Weights of a small sound classifier.
Training: adamw at rate 0.002, held-out accuracy 93%.
Data: trained on notes from a synthesiser with random patches, 56.2 epochs.
Rows from block 6 of a small sound classifier, named by matrix and row number. Rows with one number belong to one channel. Each number is 128 + 24 x the weight over its row's rms, rounded and kept within 0 to 255. All counts start at 0. Numbers have three digits each. After the name is the row's rms in percent of the matrix's.
After each channel's rows are labels from the 100 clips, of 14976, where the channel reaches its highest value: "top examples" is what is common among them. Only what is clearly more common there than usual is listed. The data: notes from a synthesiser with random patches.
# convs0: first width-7 conv (model.blocks.6.convs.0.weight, 288x288x7, standardized in use, each kernel summed), inputs 256-287
# convs1: second width-7 conv (model.blocks.6.convs.1.weight, 288x288x7, standardized in use, transposed, each kernel summed), outputs 256-287

convs0.201 105:120083111110104127143154172105104092140091131106144099085140136090127111127149115125106137164136
convs1.201 104:166165141142148122142099088152179142100137148160126126127105136094115126119109145120114079104132
top examples: ring modulation; no filter

convs0.243 101:134115145133140144147165142095144202114113072117140136188132101129113158126127102127185138158133
convs1.243 083:155112123163124151120111173145099105152143137119157137131157123166164149121149159138112138139113
top examples: pluck; high-pass; resonance

convs0.239 095:157119126148133123127175110134138079171157120136134135146127140138135138112093113113133136120093
convs1.239 095:131118134112107224101116123159163153113144140082110120141158119136156106108096059132129141114135
top examples: narrow pulse; pluck

convs0.258 067:163157155115109130090113128133096031131123072089129114125140109126131128107117076139061143104120
convs1.258 088:112143177085138110113121114058115140092157145169137178063132085171117072149107161134173138092094
top examples: bass register; filter wobble

convs0.235 107:087121111152114128143186153126137094134139116109099134073090134127128109158143127088137131103129
convs1.235 111:129119168160165128120135068141124134165150110174162145208104164152100158137143163140110149140155
top examples: ring modulation; oscillator: harmonic FM

convs0.272 105:133152085065122110143079119062073135127131110113106105136143115133114118115128124160145144110099
convs1.272 090:109122115123144087125094144126077131116115102120154121095164131144126141156108111101126111114117
top examples: no filter; noise

convs0.172 065:122142149153134134140099116167139109102148111141118158163130155110131139115138102144114114128118
convs1.172 094:103103142099147128130116104068075132131160123165102147104152128178135102151132127120192130102114
top examples: bass register; filter wobble

convs0.115 113:115141114137109103140113119126135130147115090141134107163164151109133150130151132136093138131174
convs1.115 101:117116110107093150114131100140131098110161100098125137125117126156129099132138103170121125114103
top examples: pluck; harmonic FM

convs0.106 106:128179122102107138131122133145109083138150123161152151125141126136111110112170137131121142149109
convs1.106 105:149146139130136128122131147141130177121110162102147134127133103154182135147120122155123091149119
top examples: drive

convs0.19 112:148106163129152127157156180121115106154099137127137114120117136144158123123109080127120136125133
convs1.19 108:115088086115122123105104148101104116124116099156145149122123148129109150126134139083129149122142
top examples: ring modulation

convs0.49 100:110120170126159149131139141141167141177139174138124138147101137164140092141151128091166131132135
convs1.49 084:156144117113120155137129127105099122118141109063102157099125132089133149102138112169111175113099
top examples: gate; triangle

convs0.45 101:100123177156150115125150141135160166174127169126114136146113139154145134145162110148149128117135
convs1.45 083:177143118094135138144133157138114092109137088110150123089158119085118150141157146107116126134129
top examples: gate

convs0.275 106:099093118164080171150201150124098118161082082106134149114129111139105082115141097151145151108115
convs1.275 107:142113116178167157103108135125176104102109103168056097142121149137130117130109119152123094122140
top examples: ring modulation; pluck

convs0.260 100:103198122094121145139106134113112169136102116095143140100138118103134121087067116176147125125107
convs1.260 098:114112123115133122130132142153130091118106124152161118136141158189126133142125133099127120103133
top examples: square; notch

convs0.117 076:103167118131172108129119139126141133088137094109156164181144128140127123107098122117138137162109
convs1.117 092:121117116133146102091108157149104138119139143119127169095097144114140136150137119138117123170150
top examples: pluck; resonance; filter wobble

convs0.32 112:102177135120153139149138117112115129102126117124090143144146119155148106113172182131117132153103
convs1.32 112:112141102159128118181137117124138133146104135091152112144154117117163135057132143120121080136158
top examples: noise; band-pass

convs0.270 099:082118138098120123130083104123111153132126098133123113121172144114103159128143092177125090142136
convs1.270 096:103112134109125146125141118144120120060137156107135148114106159107086149134136133141128136078076
top examples: filter wobble; high-pass

convs0.203 098:111144146117137136143145128146155112114188079153146135106112107120147094105170133070098154141107
convs1.203 102:137141080092099132169179140150112155151086161121137155165163152144168124135100161146127142151144
top examples: notch; filter opening

convs0.266 103:127163141118124114135142139104111141156148087103116170155139089153091111112116126148144136196107
convs1.266 106:141129112156149209181131155170165112111161160138184131108115123133208133141110169143137160064156
top examples: filter opening

convs0.119 097:149169135141142111134154141144116110123120138122113164118117128118110121086110102125128095109096
convs1.119 104:104155156127140112149086128123121112103107145083158140101127141108144130110096136140134174129133
top examples: text has "pass"; filter motion: fixed filter; bass register; resonance

convs0.95 067:184185135111111116068107101128114023128102105099133143116145093147132132121130081131078130065130
convs1.95 089:125117185087133107116150125070113154111156139193116160093122111162104100143122150157173152097088
top examples: filter wobble; pluck; filter: notch

convs0.246 107:178149160157118142155128151124149137116108103115143109167113103116155140133099149093150117053119
convs1.246 096:126125118055103127135146127142109155104123141134123130128104112112142091121115116121129125180124
top examples: filter opening; triangle; oscillator: square

convs0.2 094:081112145132091111116131094094128088113091084070116130146136126128140105141114097110110133121143
convs1.2 105:114160115114130131090118136097102120100115126093107145123137123077108130105129085103117154151109
top examples: low-pass; filter wobble

convs0.14 104:079142139173117135105100132105111126111116084091107122154114104080117110139146108125144098121101
convs1.14 101:134130080128134095109128149137089174137102118138121173140149141086079151111127115132140127157136
top examples: bass register; hard sync

convs0.242 109:128150129117149060134147165125086119120094160133127151144142112127145119119182150115119135161107
convs1.242 111:138130113089124116138147148159132145101119195093118088133154165110144138126146110073130131133163
top examples: drive; band-pass; noise

convs0.217 100:132113095124136104104108148102164112095129126122147125141143147118132141132146092081176137092110
convs1.217 120:149144187189168152136159169173164163200158171151146193178148162191129124157157153162134181154105
top examples: harmonic FM; inharmonic FM

convs0.25 114:130150130125095086128136116119117126104134127115133135154154117132150141144114081112116132149119
convs1.25 104:098110140121117146126121122166125131119164158138122131130116109103119093092141131116130117122115
top examples: text has "pass"; bass register; noise

convs0.30 111:125140135152126116106094108117131159102091149170109121155116134085141145112129208137111103169139
convs1.30 081:126167127134126143128119120152133117140113143134107123128138162106124162112135098155091124143153
top examples: gate; harmonic FM

convs0.92 104:130142118106109084102102159100096096108082082109142128112122007144096069120105131093091118114084
convs1.92 091:132102084095112092116121099082105151154114091072133098130133118106134108181082123171158117174097
top examples: no filter; hard sync

convs0.56 098:145137152136119111113121149087116148139133139107112131124128129087105154159140152117122068103169
convs1.56 089:136119109098124108119152108134090155129081110133146149151130109101145146102159143085134140163114
top examples: filter opening; hard sync

convs0.12 104:117113139154132142120131135140128123139154125118089122153131116121065117181139115104111140138103
convs1.12 109:178113136090120169103141156174098149135131154163127184119156147122093149139097122124128149118122
top examples: bass register; pitch class: D; hard sync

convs0.188 109:129099157146147107095097099144099129091176100162116173092127105143121090128101102116168126114073
convs1.188 108:102099100088065065079128110127129128123102117092061103146080143105103134046101063155111037127118
top examples: no filter; hard sync

convs0.47 100:142129180120149171142142142144180107158183100146145150131142082143155097148159138134116128155115
convs1.47 104:155114154146142118135152130151108175153120116153171098132139110113146128151141157151153131123102
top examples: pluck; filter opening; oscillator: square

convs0.105 107:146150135118116131155135140162114137092143143139103124133152076127124111163163122107132085131114
convs1.105 108:098163144124149131128146113129144126109079128137103127111103174134145138102143122159124148118162
top examples: drive; filter: notch; hard sync

convs0.103 102:097135082095061077113126107131081129122102110095079138099081124118115072108120124122098090103084
convs1.103 116:122142118127132118088131129110125096144143137132111138097103140141119138153130102111106133136119
top examples: text has "pass"; filter closing; pluck

convs0.79 110:138130111106091061158094112110069173111120092128127137132124126098079164093092106122161124121122
convs1.79 094:142186154114142144131142146100125106118181129073115101139144111149125112137178108150155149142127
top examples: hard sync; no filter

convs0.38 111:070134140156136112121111129156132083142131109132125126095145118132102057141138139148121100102038
convs1.38 105:126092112096116098095113112145115128140135114121077128119130073100074067114074092119133097128104
top examples: pluck

convs0.254 107:118125133146110086135137087135102120116132077151111086120156124145156140133136122140158138111118
convs1.254 097:125134146136146103116130153133107149175152142134147150137153159170136112162138122119125119113158
top examples: harmonic FM; inharmonic FM

convs0.241 095:168131111088162130141144165120139130132160058125094200161123135115134129130146115118099175156152
convs1.241 096:168163145115129168173156177117100154163148148130184141173137108162111114132135188149134147151117
top examples: text has "pass"; filter opening

convs0.8 111:139116120152118128118105114124097102115108129132120103139152143145120145172164079118120144116154
convs1.8 113:108136141123144129133139125143116135127135110124133133127102101093145103107144145140128119135022
top examples: inharmonic FM; bass register

convs0.141 098:135156155178147108133115129140136135099131102105121113129128133085105101081073101149118156095090
convs1.141 098:146151098096097116139148126149108124130102177097164136134136126109142149108150132099114139173147
top examples: bass register; square

convs0.85 107:125139073091133092095125150137121107139103154138127147123071125146111115145125115042172137125112
convs1.85 102:122093112116196097150131135141154131177184099098142141151169180157098107124123145141119111144167
top examples: noise; low-pass

convs0.139 086:109152159135181128108128132113149122117187116096133151139169113129102093060158134105162134155097
convs1.139 092:118096103102101146140104164108119125097124133096138114097134143115160122094098132129111114169170
top examples: filter motion: fixed filter; ring modulation

convs0.194 106:089132128075125136124096154137077107099173102122112135123180130095103130101142143143108153135152
convs1.194 111:154120110114139155148151172130108125147114157158122120132108144139161145086110140124129114129140
top examples: no filter; noise

convs0.122 109:153134125140129125118117144121111133140103098129119126140170135148135159151173102133157156149165
convs1.122 104:143122132136116121130139129138097124154144165150160124120118096128119109139118141091106151126032
top examples: inharmonic FM; pluck

convs0.4 114:126141126104120128100133158106098109131153112150141177122140109147094112125141097100135131157114
convs1.4 109:111105116127138100159111139161145126134126138126133103129124130098120091116129133126126118122143
top examples: noise; pluck

convs0.5 108:118167162122126127126153112121159121115121109129079101122133099105109132113139153090106137160141
convs1.5 097:100119131149106112092118128135122115111085053106135122123093143140144116099113139102099149173147
top examples: pitch class: G#; text has "register"; hard sync

convs0.255 090:141133129145107135137114120110138132105156089123135151141153113117093083129103148123164143119097
convs1.255 086:148085105164135089117103168106118124120136124132116109113116100077114082140102093147121100128119
top examples: pluck; notch; filter closing

convs0.262 110:146098143118108156132152127114142080116140153121144070124119152131105087103112126038109109119131
convs1.262 107:118073111168075122114121139111133135092144152151146152138143120112132116115139147018129122115143
top examples: triangle; pluck; notch

convs0.66 096:147095126137137130117124102099112130155086121140085145137164137143096141134146134133143103118154
convs1.66 086:142152160127156121154138147175137158160151122135165187151109142140143181134126165137128121162127
top examples: text has "pass"; filter opening; pluck

convs0.7 108:135115111125152115039110145114139139130114114173132111141078131112146129136116166131097111142126
convs1.7 083:119111102131136098123167136104137141145099115085109092163135130120133132094125096121123108150119
top examples: hard sync; pitch class: G#; pitch class: D#

convs0.230 111:141171119100142067145147165138102133127156116122136182140178150130141136128156123136129134167119
convs1.230 115:113114132104146091144158141140156127120109143134114113152168177109112140128133138063115085086165
top examples: noise; pluck

convs0.110 088:112129154139175101094086139105127135107183119109115100136141152132157153128139114128125149123130
convs1.110 100:115114120128111127088107132144121152166130150114136129135120149114108154151144105125128112173151
top examples: no filter; triangle; pitch class: C#

convs0.108 110:125135096116106131103110130121109144152122076125128105137163163146092138174149120130129151130170
convs1.108 099:132121105124110127125167083157101124163104119127133083163100096086147085140138129114109152147079
top examples: pluck; inharmonic FM

convs0.21 086:129140130114147152123106164134151163150170136119139120154112115106140128125115159066136157120095
convs1.21 096:095115135159108123172134164157135135106113148133153102146165140129134134077164146141120117122109
top examples: text has "pass"; filter wobble; resonance; oscillator: ring modulation

convs0.278 092:116164105092149131136081092085142140144163081089143105159170125122099141087078103194151081139086
convs1.278 103:110115132123094161159128128154139093058154127121115101107106123172097136115124117128111106077122
top examples: detuned saws

convs0.142 106:155131146153165111113140133151122137103171134128113137124130098125120084094098122115153136105059
convs1.142 112:113113123104090110142108140126115119134109134084135111108096121132193123139113137118126104134162
top examples: drive; detuned saws

convs0.228 109:140129146115136106145139186157110143157086135120141136145099105139106180114127124131067100118134
convs1.228 098:102161079073114077085118078105116112113148113102134177132127160096108168124121116144116098157123
top examples: high-pass; oscillator: ring modulation

convs0.31 113:075097160052130106123105126104102087135140086125169152115154143140146137104153097129121168139145
convs1.31 106:103151092110121118125077130145120128141102126128131127159114085129136108101115152121124097137114
top examples: bass register; inharmonic FM

convs0.130 079:151129135185167101116137146109131108126096118111132137145172133110141099098137094104119124169100
convs1.130 103:124133119116123161122089144151116106074159121109118126097136094155121128097137145093122147115168
top examples: triangle

convs0.9 096:098123129144138103056100104112120143113100106121106104176155132101135131113166111156118125157107
convs1.9 107:120125159173157129123123168132153152137143141157143132162114149132103140143144118074110141131127
top examples: ring modulation

convs0.170 108:147128149109109146150127144135123124137138131133123140160143102160099078154108153129165137152119
convs1.170 092:178112145114100121171124119168095120164148143141176076092121178158158141120125163104141101090069
top examples: no filter; hard sync

convs0.191 109:117082110103118102138111099097118118099102125144134170110146115126155115144117128128138131116109
convs1.191 092:152135116129083107153128111127147153125165126125113122100114136122136140148109130138130082153102
top examples: noise; notch; no filter

convs0.283 090:085133079098092144157117128102110115129145076127142095137136111129072103107116069143128073124131
convs1.283 097:115121121125127122108106121105154078106138100100098102113114094131104106148068108113131103118098
top examples: filter wobble

convs0.199 094:143121089118042086098149128123123135102137141130130117102127106107082072099125083085126109115084
convs1.199 094:127172149112161137122130147101142098118116132127092111086149135151143159134154090108127136078150
top examples: filter closing; resonance; noise

convs0.1 108:117112103123105137098136127106142134141108104135124107141131118115158125137101164126141111162131
convs1.1 089:103173130153131152073119118098109146133115114044074129163123129136094111111095063177133121162136
top examples: hard sync; gate

convs0.273 088:147139160104118120072103155143086129096125136124111158103117144156133111161109075152173129149111
convs1.273 093:106068112136124131088124124125124119099156159148121128128123125153145144143122109093146116102139
top examples: filter wobble; low-pass

convs0.245 102:170125136162089142123117105125120146126159107145119158178121150101138119172150119127146158127100
convs1.245 101:144129117096080123121100115112137126086095119138130137113127137133123127097119126118111093114136
top examples: drive; hard sync; pitch class: G

convs0.151 113:159179117105079085170086164100105107112088134137123152145143113152159109137137150131061071134135
convs1.151 108:081129122105116124130095048099112136105106092096122157118075136085119168082105137141116133174165
top examples: drive; inharmonic FM

convs0.82 096:098134122097140150128079165121109177127125129136112132159146127089125134145069143149145156172129
convs1.82 092:107140120153166145173140102138138124146164113073159118146139116097161136147120139149143136106143
top examples: low-pass; filter motion: filter opening; noise

convs0.39 111:097165133103166122144122116131123102126149082157135157111148114113110079132110144144111183147136
convs1.39 112:164107099148137097149129167134124129164098152116139111158108135119143137100119118134126092071134
top examples: noise; pluck; no filter

convs0.183 106:132170127116132103140089115103080117091139090122136128123138108144125100145132147170145103153126
convs1.183 108:109133090123110095118090142103095109126101117119130107134091095127117145119096112141116129099124
top examples: notch; filter closing; text has "register"

convs0.84 103:126117156134123136122128123142136156129192120151130156128162124162121122148119149124176147131114
convs1.84 096:127121137163149122107141145126126115146144135104135123138128162124108149140143125174132138122138
top examples: bass register; notch; pitch class: C

convs0.101 113:168140141145128115138148122128149097158139148114136104144118111155137120140112127062127130137121
convs1.101 100:130118107125129129149087136119119081076167128131150132126110134111119113125147135129129154136155
top examples: filter opening; noise

convs0.147 064:124122147158128120103137095117120110092127092109122146155135168135145136078146086126105135141122
convs1.147 093:123147156126156118131122098056076118136149138162114140074174121147125119128108124100196146103108
top examples: filter wobble; pluck; resonance

convs0.55 066:166137125147145113097134136166129098151189108167083145109113141135138120130114089137142091132122
convs1.55 108:091108138092126133137104106078097134115124113147101125102117085156137108125112119117159106119123
top examples: filter wobble

convs0.22 111:118154115096139116090110140111158133095091153150120124131148123121208110141136112118107090134119
convs1.22 105:147145138118070089104151118091113131155112092086142171129136105120092172102147140136135134156134
top examples: text has "register"; pitch class: F; hard sync

convs0.182 108:081106110116126129118103106107106096111121114100073129083103105112159094108097101145092133118110
convs1.182 110:133113135144121118093113068119151131107069128104037105137130109112112115083127059135127099126124
top examples: filter closing; narrow pulse

convs0.33 101:148145128140125120141151116132125124110072110152103101149152126097116143117151213125117099159134
convs1.33 084:098157150133136116127144148150096130159137106141137102169118131098116130117113121124104130161146
top examples: high-pass; resonance

convs0.181 090:099151136144132102145085179140144120147126119112133152132122140131141090085131162087166117175100
convs1.181 103:160100114113131121096150163126102147158107117138108135115133101164080137150132145158140122167116
top examples: drive; filter opening

convs0.220 093:113178090107118091111132148104112120128122133133142145139141121143136148124138124089156088142129
convs1.220 105:148139173165171123117151122143136135172133104162152161152103130179109130176106151190138154122107
top examples: harmonic FM